Weights of a small image classifier: widths [80, 160], 62.0 epochs.
Rows from block 3 of a small image classifier, named by matrix and row number. Rows with one number belong to one channel. Each number is 200 + 30 x the weight over its row's rms, rounded and kept within 0 to 999. All counts start at 0.
After each channel's rows are labels from the 100 images, of 14848, where the channel reaches its highest value: "place" is the part of the image that holds the peak. Only what is clearly more common there than usual is listed. The data: small renderings of single solids in any pose. In brackets: how many of the 100, against the usual share in percent.
# convs0: first 3x3 conv (model.blocks.3.convs.0.weight, 80x80x3x3, each kernel summed), inputs 0-79
# convs1: second 3x3 conv (model.blocks.3.convs.1.weight, 80x80x3x3, transposed, each kernel summed), outputs 0-79

convs0.76,174,159,189,194,195,188,214,232,186,203,202,217,185,175,169,182,161,220,186,251,252,258,173,195,209,202,207,160,215,197,239,193,231,185,151,144,182,178,146,214,197,229,198,165,183,152,165,204,171,180,221,185,216,227,157,189,199,161,168,209,280,164,154,175,209,266,231,184,218,217,144,238,215,171,210,185,202,144,218,212
convs1.76,193,163,172,200,155,219,259,238,212,204,189,188,215,194,192,215,160,224,190,194,188,216,185,155,224,204,190,142,187,240,212,180,239,151,187,173,218,169,182,203,178,159,149,217,217,188,220,201,169,145,156,216,144,133,198,171,179,170,215,228,189,152,251,200,225,243,190,209,228,212,232,220,249,280,229,211,194,182,206,224
place: top centre (43 vs 11.1)

convs0.77,224,250,173,156,162,255,209,168,208,247,164,219,174,247,152,202,195,180,145,201,229,172,184,188,197,160,216,168,150,164,185,213,173,249,175,232,146,261,209,168,200,197,234,240,182,175,142,229,187,171,162,236,160,190,203,173,190,169,229,183,197,161,188,215,208,176,206,173,230,204,249,214,227,214,213,202,167,196,208,164
convs1.77,186,259,166,232,196,178,233,181,230,209,146,183,238,194,207,117,160,202,182,242,207,165,174,172,160,186,189,178,221,227,175,179,179,215,154,233,184,191,163,242,219,220,166,198,184,209,221,164,167,213,171,253,196,179,159,147,161,221,262,151,201,184,189,219,180,188,213,150,211,196,234,194,221,220,189,233,241,221,214,162
place: middle right (44 vs 11.1)

convs0.75,163,248,176,138,192,184,190,226,226,138,198,218,207,222,194,233,184,181,200,209,155,229,200,224,233,208,177,170,212,172,195,227,161,158,176,239,203,253,183,195,171,190,211,228,187,225,202,158,203,249,233,224,186,204,195,235,210,166,172,123,214,201,221,133,129,195,150,173,165,223,239,190,185,163,214,184,237,166,210,217
convs1.75,190,180,228,169,161,219,244,263,215,187,180,204,193,214,178,147,162,213,225,204,220,203,212,166,158,211,176,206,213,214,182,274,186,217,224,207,231,258,198,227,150,167,247,214,174,231,189,227,245,213,242,216,166,128,207,197,215,173,235,175,198,231,245,157,184,147,176,188,168,191,212,214,230,184,242,189,158,169,184,232
place: bottom right (35 vs 11.1); bottom centre (32 vs 11.1)

convs0.41,219,192,200,162,183,213,175,146,237,150,186,203,179,167,227,240,200,218,152,213,225,228,140,213,186,251,274,204,193,214,162,207,173,209,228,108,160,176,163,216,181,182,186,232,188,210,224,201,225,159,246,206,210,189,184,246,218,196,208,158,240,175,201,159,208,161,197,169,211,170,173,168,181,201,187,178,202,197,141,178
convs1.41,179,205,212,123,176,189,208,263,144,201,215,175,188,195,249,178,252,217,138,192,210,201,176,236,211,238,206,148,172,203,224,188,215,188,217,195,257,124,179,183,234,236,182,225,235,240,156,193,206,189,251,193,205,245,201,235,212,235,193,191,195,208,230,174,184,196,237,204,234,171,186,200,203,221,266,154,205,199,198,182
place: top centre (59 vs 11.1)

convs0.50,308,211,157,240,190,216,189,177,191,197,189,166,192,251,196,161,216,198,166,261,161,262,140,168,178,205,161,179,194,265,227,195,201,182,210,222,220,203,149,202,175,218,240,199,197,198,265,189,183,189,205,196,218,167,171,210,198,188,177,241,195,243,203,254,194,163,221,213,203,241,170,194,204,170,181,204,188,197,216,224
convs1.50,210,208,181,207,205,201,153,195,183,166,136,175,264,195,214,198,153,162,157,158,142,207,163,202,164,199,196,206,243,235,279,209,196,128,233,180,212,174,203,170,189,148,212,231,211,168,186,180,186,171,183,170,189,194,214,174,178,191,195,176,257,195,183,218,183,175,166,256,214,180,159,155,223,200,210,256,198,199,192,183
place: centre (38 vs 11.1)

convs0.57,179,229,205,193,146,207,210,230,206,197,255,211,157,245,278,197,216,203,180,243,167,213,188,230,208,198,196,157,157,174,238,234,160,210,182,213,165,189,210,192,186,210,217,230,190,158,188,171,183,117,187,173,232,208,139,207,266,189,182,160,180,185,242,180,199,169,218,156,155,214,230,199,184,233,219,172,216,166,178,175
convs1.57,160,187,223,219,247,226,176,187,239,242,208,189,222,209,208,174,214,255,151,223,188,165,230,247,187,242,233,235,199,186,199,186,154,205,155,243,245,221,235,201,209,188,197,199,230,208,188,203,206,144,208,199,227,236,132,216,244,115,224,258,187,187,220,178,176,203,188,177,197,203,248,236,193,207,200,163,193,156,177,232
place: top centre (59 vs 11.1)

convs0.14,174,202,147,200,142,192,168,197,229,196,172,174,136,195,168,232,226,187,175,173,181,232,155,184,201,213,201,253,229,172,232,167,216,182,217,181,196,201,244,183,233,196,186,202,176,199,158,223,268,213,263,211,170,231,235,181,261,290,227,161,186,164,209,182,179,213,195,228,165,240,227,200,181,223,218,191,201,202,189,226
convs1.14,209,165,169,209,174,169,227,189,187,216,197,169,195,202,203,205,234,172,205,157,221,267,173,208,188,247,189,146,202,237,191,178,197,190,172,168,224,199,222,248,223,187,135,219,144,188,152,170,196,219,208,194,258,179,214,186,258,233,221,203,186,180,203,195,214,272,239,248,156,220,232,204,168,193,225,263,235,161,219,182
place: centre (37 vs 11.1)

convs0.16,176,213,203,205,161,238,251,177,196,190,232,196,172,194,173,186,168,220,202,175,138,166,170,174,192,232,171,173,188,199,214,198,194,218,219,205,207,175,184,194,207,165,210,193,207,171,170,190,173,208,217,175,236,171,216,221,246,148,208,249,135,177,233,177,172,192,262,200,202,263,144,165,241,119,184,178,199,166,265,211
convs1.16,179,157,183,191,228,236,230,173,252,231,259,186,185,261,160,175,242,209,132,192,188,195,214,219,233,177,211,192,198,158,191,175,185,175,246,174,198,233,195,169,227,193,237,158,217,170,141,204,216,230,166,233,236,216,175,211,217,240,186,211,216,230,239,209,216,240,299,171,217,191,169,220,216,197,182,209,221,191,217,186
place: centre (43 vs 11.1)

convs0.72,167,179,249,153,204,243,187,170,225,236,177,157,242,195,177,237,170,188,184,183,176,156,181,168,181,212,222,173,188,146,220,217,199,212,192,189,232,193,267,185,150,162,210,221,202,198,171,197,239,187,237,140,222,199,215,226,225,254,262,191,105,194,211,188,152,213,205,175,155,195,192,198,196,213,201,183,210,160,205,178
convs1.72,164,187,177,174,159,245,202,135,163,253,167,178,175,234,153,212,158,210,218,208,164,187,187,160,190,225,199,205,166,181,233,201,211,220,163,198,220,203,191,215,184,176,196,198,215,253,172,198,235,178,237,159,192,231,202,168,133,239,226,254,205,179,194,270,239,251,151,227,226,222,184,177,225,243,191,227,171,202,191,208
place: centre (42 vs 11.1)

convs0.65,189,217,139,225,182,214,190,176,223,222,193,215,222,163,208,226,172,173,215,235,173,238,216,193,218,230,137,184,160,159,225,228,175,208,164,120,167,165,203,233,192,225,176,143,127,209,197,193,247,162,236,216,203,225,194,253,195,204,169,219,185,209,207,160,191,222,218,128,226,207,160,224,172,229,183,170,196,197,216,227
convs1.65,191,194,187,271,196,228,183,207,189,188,212,211,223,239,212,250,185,176,158,176,152,234,225,174,181,142,155,193,151,208,222,276,171,214,192,153,212,212,198,220,170,133,182,229,153,216,164,221,189,162,158,229,168,197,194,166,173,183,208,200,234,186,198,165,187,216,193,219,178,224,195,199,160,150,159,167,211,157,242,224
place: middle right (39 vs 11.1); centre (31 vs 11.1)

convs0.11,182,156,188,159,238,202,180,210,194,217,165,212,206,145,199,199,173,181,178,210,188,162,172,191,267,183,153,208,188,197,223,232,128,190,155,140,180,180,176,271,197,220,203,162,171,229,192,222,170,167,228,206,234,215,217,245,218,214,144,147,198,162,196,217,193,212,236,199,189,225,171,153,195,218,213,196,173,125,203,197
convs1.11,212,209,178,189,216,203,160,198,222,248,244,202,192,236,236,258,220,192,217,193,208,258,154,183,156,127,222,263,180,186,201,140,194,184,184,147,148,189,234,219,203,245,215,149,200,188,170,187,195,181,140,195,216,202,214,195,160,212,225,211,213,205,173,214,201,232,196,186,176,162,175,172,192,197,191,243,203,147,264,220
place: top right (34 vs 11.1); bottom centre (27 vs 11.1)

convs0.70,203,181,206,207,170,197,221,199,166,179,214,194,164,216,189,194,184,136,194,174,161,196,157,176,193,221,261,191,222,218,259,211,210,223,223,148,192,233,178,160,248,166,141,182,222,207,183,183,226,212,211,210,238,211,192,220,202,234,162,221,198,219,232,158,257,182,251,158,243,233,205,149,146,228,162,141,185,187,241,190
convs1.70,174,187,215,241,208,213,188,188,271,232,201,197,209,311,188,266,184,200,231,226,215,191,161,145,191,170,267,218,230,145,221,248,192,206,216,191,169,252,188,182,209,157,156,213,216,211,196,185,202,226,230,162,237,168,195,190,172,211,191,224,160,201,224,188,218,152,192,186,181,184,204,218,181,219,231,239,199,203,196,225
place: middle right (38 vs 11.1)

convs0.37,196,141,174,217,212,210,205,233,191,174,164,179,151,218,189,177,187,187,253,260,201,186,241,239,163,219,176,224,182,134,216,238,135,148,174,187,182,187,166,208,190,169,219,128,233,183,165,192,192,218,254,194,223,181,174,221,162,189,176,183,214,198,250,213,174,200,165,177,151,159,168,181,212,175,165,195,167,192,215,196
convs1.37,198,161,163,181,189,174,190,235,156,236,203,215,248,225,214,225,145,189,232,186,232,202,181,211,214,197,254,245,231,200,177,225,223,220,240,194,198,207,180,162,220,191,173,211,233,159,152,178,160,203,224,211,170,220,276,263,198,219,217,181,177,177,169,206,178,199,194,127,170,142,187,158,193,186,178,180,189,174,158,150
place: middle left (36 vs 11.1); bottom left (34 vs 11.1)

convs0.52,175,186,156,200,185,142,220,209,219,203,163,199,145,219,171,220,214,161,232,193,173,192,179,240,204,250,177,189,193,182,220,199,135,155,167,199,166,189,212,169,194,224,196,220,217,227,200,211,194,265,197,182,232,236,173,181,190,208,251,198,150,222,275,146,147,184,218,159,210,231,207,193,170,222,129,223,173,183,183,225
convs1.52,148,218,186,233,171,176,192,257,188,202,207,140,208,193,185,223,217,203,207,230,176,214,206,209,208,213,180,188,193,193,211,210,179,120,155,190,195,179,219,158,162,175,189,220,173,198,229,150,233,227,234,268,173,195,208,218,142,206,226,212,156,222,266,160,158,195,164,234,224,178,227,230,189,159,218,252,170,194,240,233
place: middle left (37 vs 11.1)

convs0.51,165,196,142,195,185,204,178,249,200,188,195,153,210,146,191,206,162,233,174,248,167,213,175,196,212,199,205,183,177,164,243,213,147,189,191,200,152,183,219,247,195,227,158,156,182,251,176,178,189,194,277,201,219,173,178,220,182,174,112,177,184,156,241,230,214,178,165,207,214,159,213,166,177,198,193,182,169,188,230,214
convs1.51,249,248,238,195,189,231,256,233,209,180,168,195,189,211,209,165,176,180,250,181,183,162,169,221,199,216,224,156,187,211,221,204,218,226,178,218,175,167,178,200,189,296,238,226,191,173,173,203,165,160,210,180,211,164,157,170,170,179,170,178,194,159,249,204,221,232,213,220,181,199,190,178,158,207,229,155,212,243,157,265
place: middle left (43 vs 11.1)

convs0.62,169,245,220,197,210,214,208,241,194,232,186,166,242,195,207,214,155,212,152,193,162,159,247,182,197,207,177,236,215,202,223,227,94,202,207,215,200,207,174,196,175,149,160,113,230,179,155,151,213,195,220,197,226,170,232,220,170,180,148,181,167,164,180,235,192,221,218,176,166,175,207,207,182,237,231,209,197,183,201,197
convs1.62,204,154,182,150,218,180,117,151,151,198,172,182,165,183,184,176,221,183,133,214,210,171,208,188,186,208,193,156,208,169,181,241,206,203,212,166,185,206,162,197,216,182,199,161,191,210,157,192,176,188,199,202,166,174,291,242,201,203,200,201,139,213,174,166,197,175,160,170,166,221,196,153,183,215,184,173,170,164,154,170
place: middle left (42 vs 11.1); bottom left (31 vs 11.1)

convs0.28,164,171,212,171,157,189,191,217,206,170,176,239,205,202,198,237,159,238,238,216,185,190,170,233,189,178,137,155,208,169,269,236,170,148,171,178,165,238,182,184,182,171,256,156,206,148,217,189,223,215,238,150,232,282,176,163,183,204,199,204,200,208,216,239,195,170,242,179,163,190,196,198,210,220,190,171,207,200,213,228
convs1.28,222,188,186,197,184,190,223,152,244,190,185,190,197,288,195,261,190,189,149,217,213,182,234,260,253,244,185,193,230,183,241,233,188,219,200,168,219,219,233,189,201,225,196,206,220,178,262,195,194,227,218,241,150,270,172,232,181,183,188,206,238,212,167,184,203,208,235,205,212,216,241,229,238,194,212,176,186,231,235,256
place: bottom right (43 vs 11.1)

convs0.34,232,191,204,205,185,233,166,185,171,228,189,252,189,135,191,195,162,202,208,174,184,195,186,235,175,217,211,227,172,172,175,189,211,169,130,173,220,158,232,204,199,173,154,195,198,219,257,245,184,206,212,160,231,258,118,164,208,172,176,186,179,196,257,168,164,148,202,148,166,183,186,189,188,189,256,198,183,202,213,186
convs1.34,230,185,258,194,197,285,222,223,244,186,152,275,216,185,197,174,176,229,215,151,199,199,236,226,231,196,202,184,221,228,146,197,206,203,187,210,206,208,227,139,247,176,190,206,200,166,237,192,240,182,233,188,143,225,211,215,187,214,229,180,196,205,262,184,216,242,202,198,228,193,201,200,211,168,196,259,163,264,216,203
place: centre (46 vs 11.1)

convs0.47,152,177,197,194,253,229,163,185,228,206,213,188,211,176,200,203,170,244,159,222,173,187,181,222,225,228,150,156,144,222,201,210,188,200,159,146,130,176,215,225,188,228,170,116,149,194,180,188,232,179,252,185,224,215,186,196,167,177,152,176,174,153,191,230,183,189,140,202,213,155,189,201,217,197,222,187,198,209,237,216
convs1.47,169,171,175,194,219,152,147,200,157,170,250,192,157,247,160,176,175,207,150,182,206,202,206,194,171,204,150,228,180,168,189,190,200,219,205,173,205,170,187,157,187,235,177,171,169,172,205,186,172,199,192,178,168,173,221,136,172,186,186,147,229,145,191,186,164,220,150,220,158,158,183,132,193,217,175,163,204,205,195,145
place: bottom right (55 vs 11.1)

convs0.35,217,160,198,188,151,271,217,184,188,117,166,235,171,215,209,169,207,201,200,179,231,203,232,205,220,204,194,164,219,191,208,178,181,148,172,248,163,178,171,248,177,206,203,158,196,178,239,200,209,224,184,196,187,198,237,186,199,172,229,88,198,223,201,206,172,204,156,220,201,211,234,214,198,203,204,192,191,214,237,122
convs1.35,196,163,252,168,197,197,235,175,190,197,176,223,182,187,176,245,218,184,211,200,209,233,206,167,207,182,266,198,192,207,237,179,183,221,251,255,186,170,180,229,225,240,225,229,220,243,183,173,219,204,206,244,201,217,222,199,237,208,173,114,212,215,169,206,207,185,182,216,195,199,189,309,180,198,148,221,257,225,204,172
place: bottom centre (31 vs 11.1)

convs0.58,168,160,238,178,238,196,249,207,173,236,218,190,192,256,231,225,201,210,192,180,197,160,200,231,222,267,186,245,197,145,196,226,219,131,159,205,173,176,178,197,158,183,175,183,196,207,184,177,191,229,191,151,197,248,200,206,180,168,174,164,242,192,229,175,172,163,169,185,209,154,162,260,211,161,175,181,245,175,215,166
convs1.58,223,190,201,200,118,213,210,216,204,189,226,199,226,175,214,267,186,163,207,214,232,184,214,190,192,147,224,221,220,174,223,202,170,151,153,169,193,256,164,180,178,193,159,201,204,244,190,240,215,184,206,174,256,200,133,169,194,189,175,154,190,237,181,193,221,197,159,214,190,204,217,245,205,191,189,161,232,174,109,202
place: centre (28 vs 11.1)

convs0.5,191,200,246,240,147,206,232,202,132,191,151,202,226,169,180,194,140,212,164,170,174,186,189,218,239,257,212,177,225,188,217,241,208,188,229,160,172,211,214,260,139,186,179,164,153,215,171,208,244,173,230,116,176,208,163,201,185,197,183,200,207,181,202,225,171,190,179,192,197,192,190,178,184,245,162,216,149,199,220,211
convs1.5,171,179,215,204,207,185,175,191,121,166,246,220,190,255,166,191,183,152,217,213,179,183,187,224,211,288,213,205,242,170,205,248,196,196,187,224,195,219,222,211,227,227,149,187,199,220,173,223,229,189,233,137,219,207,183,235,183,230,209,145,169,222,222,168,151,178,181,155,172,207,195,207,153,246,223,252,176,214,216,209
place: top right (35 vs 11.1)

convs0.21,166,198,173,196,226,199,181,150,257,187,217,212,204,187,154,222,167,218,148,219,175,137,196,212,237,134,186,175,181,189,181,127,204,166,174,194,197,184,171,202,187,207,170,127,170,231,169,194,210,179,277,196,217,223,166,220,202,193,157,178,159,155,230,208,223,186,163,183,227,195,175,180,194,218,230,161,227,202,218,244
convs1.21,179,173,195,163,270,157,157,144,199,149,211,199,199,207,180,215,179,220,200,171,195,209,218,205,164,147,209,297,176,168,196,163,218,203,207,165,205,163,170,203,188,204,162,175,173,215,191,209,140,173,173,178,186,160,212,146,206,219,174,159,218,159,186,188,179,217,157,229,187,159,190,154,173,191,186,173,228,218,208,150
place: top left (34 vs 11.1); bottom left (33 vs 11.1)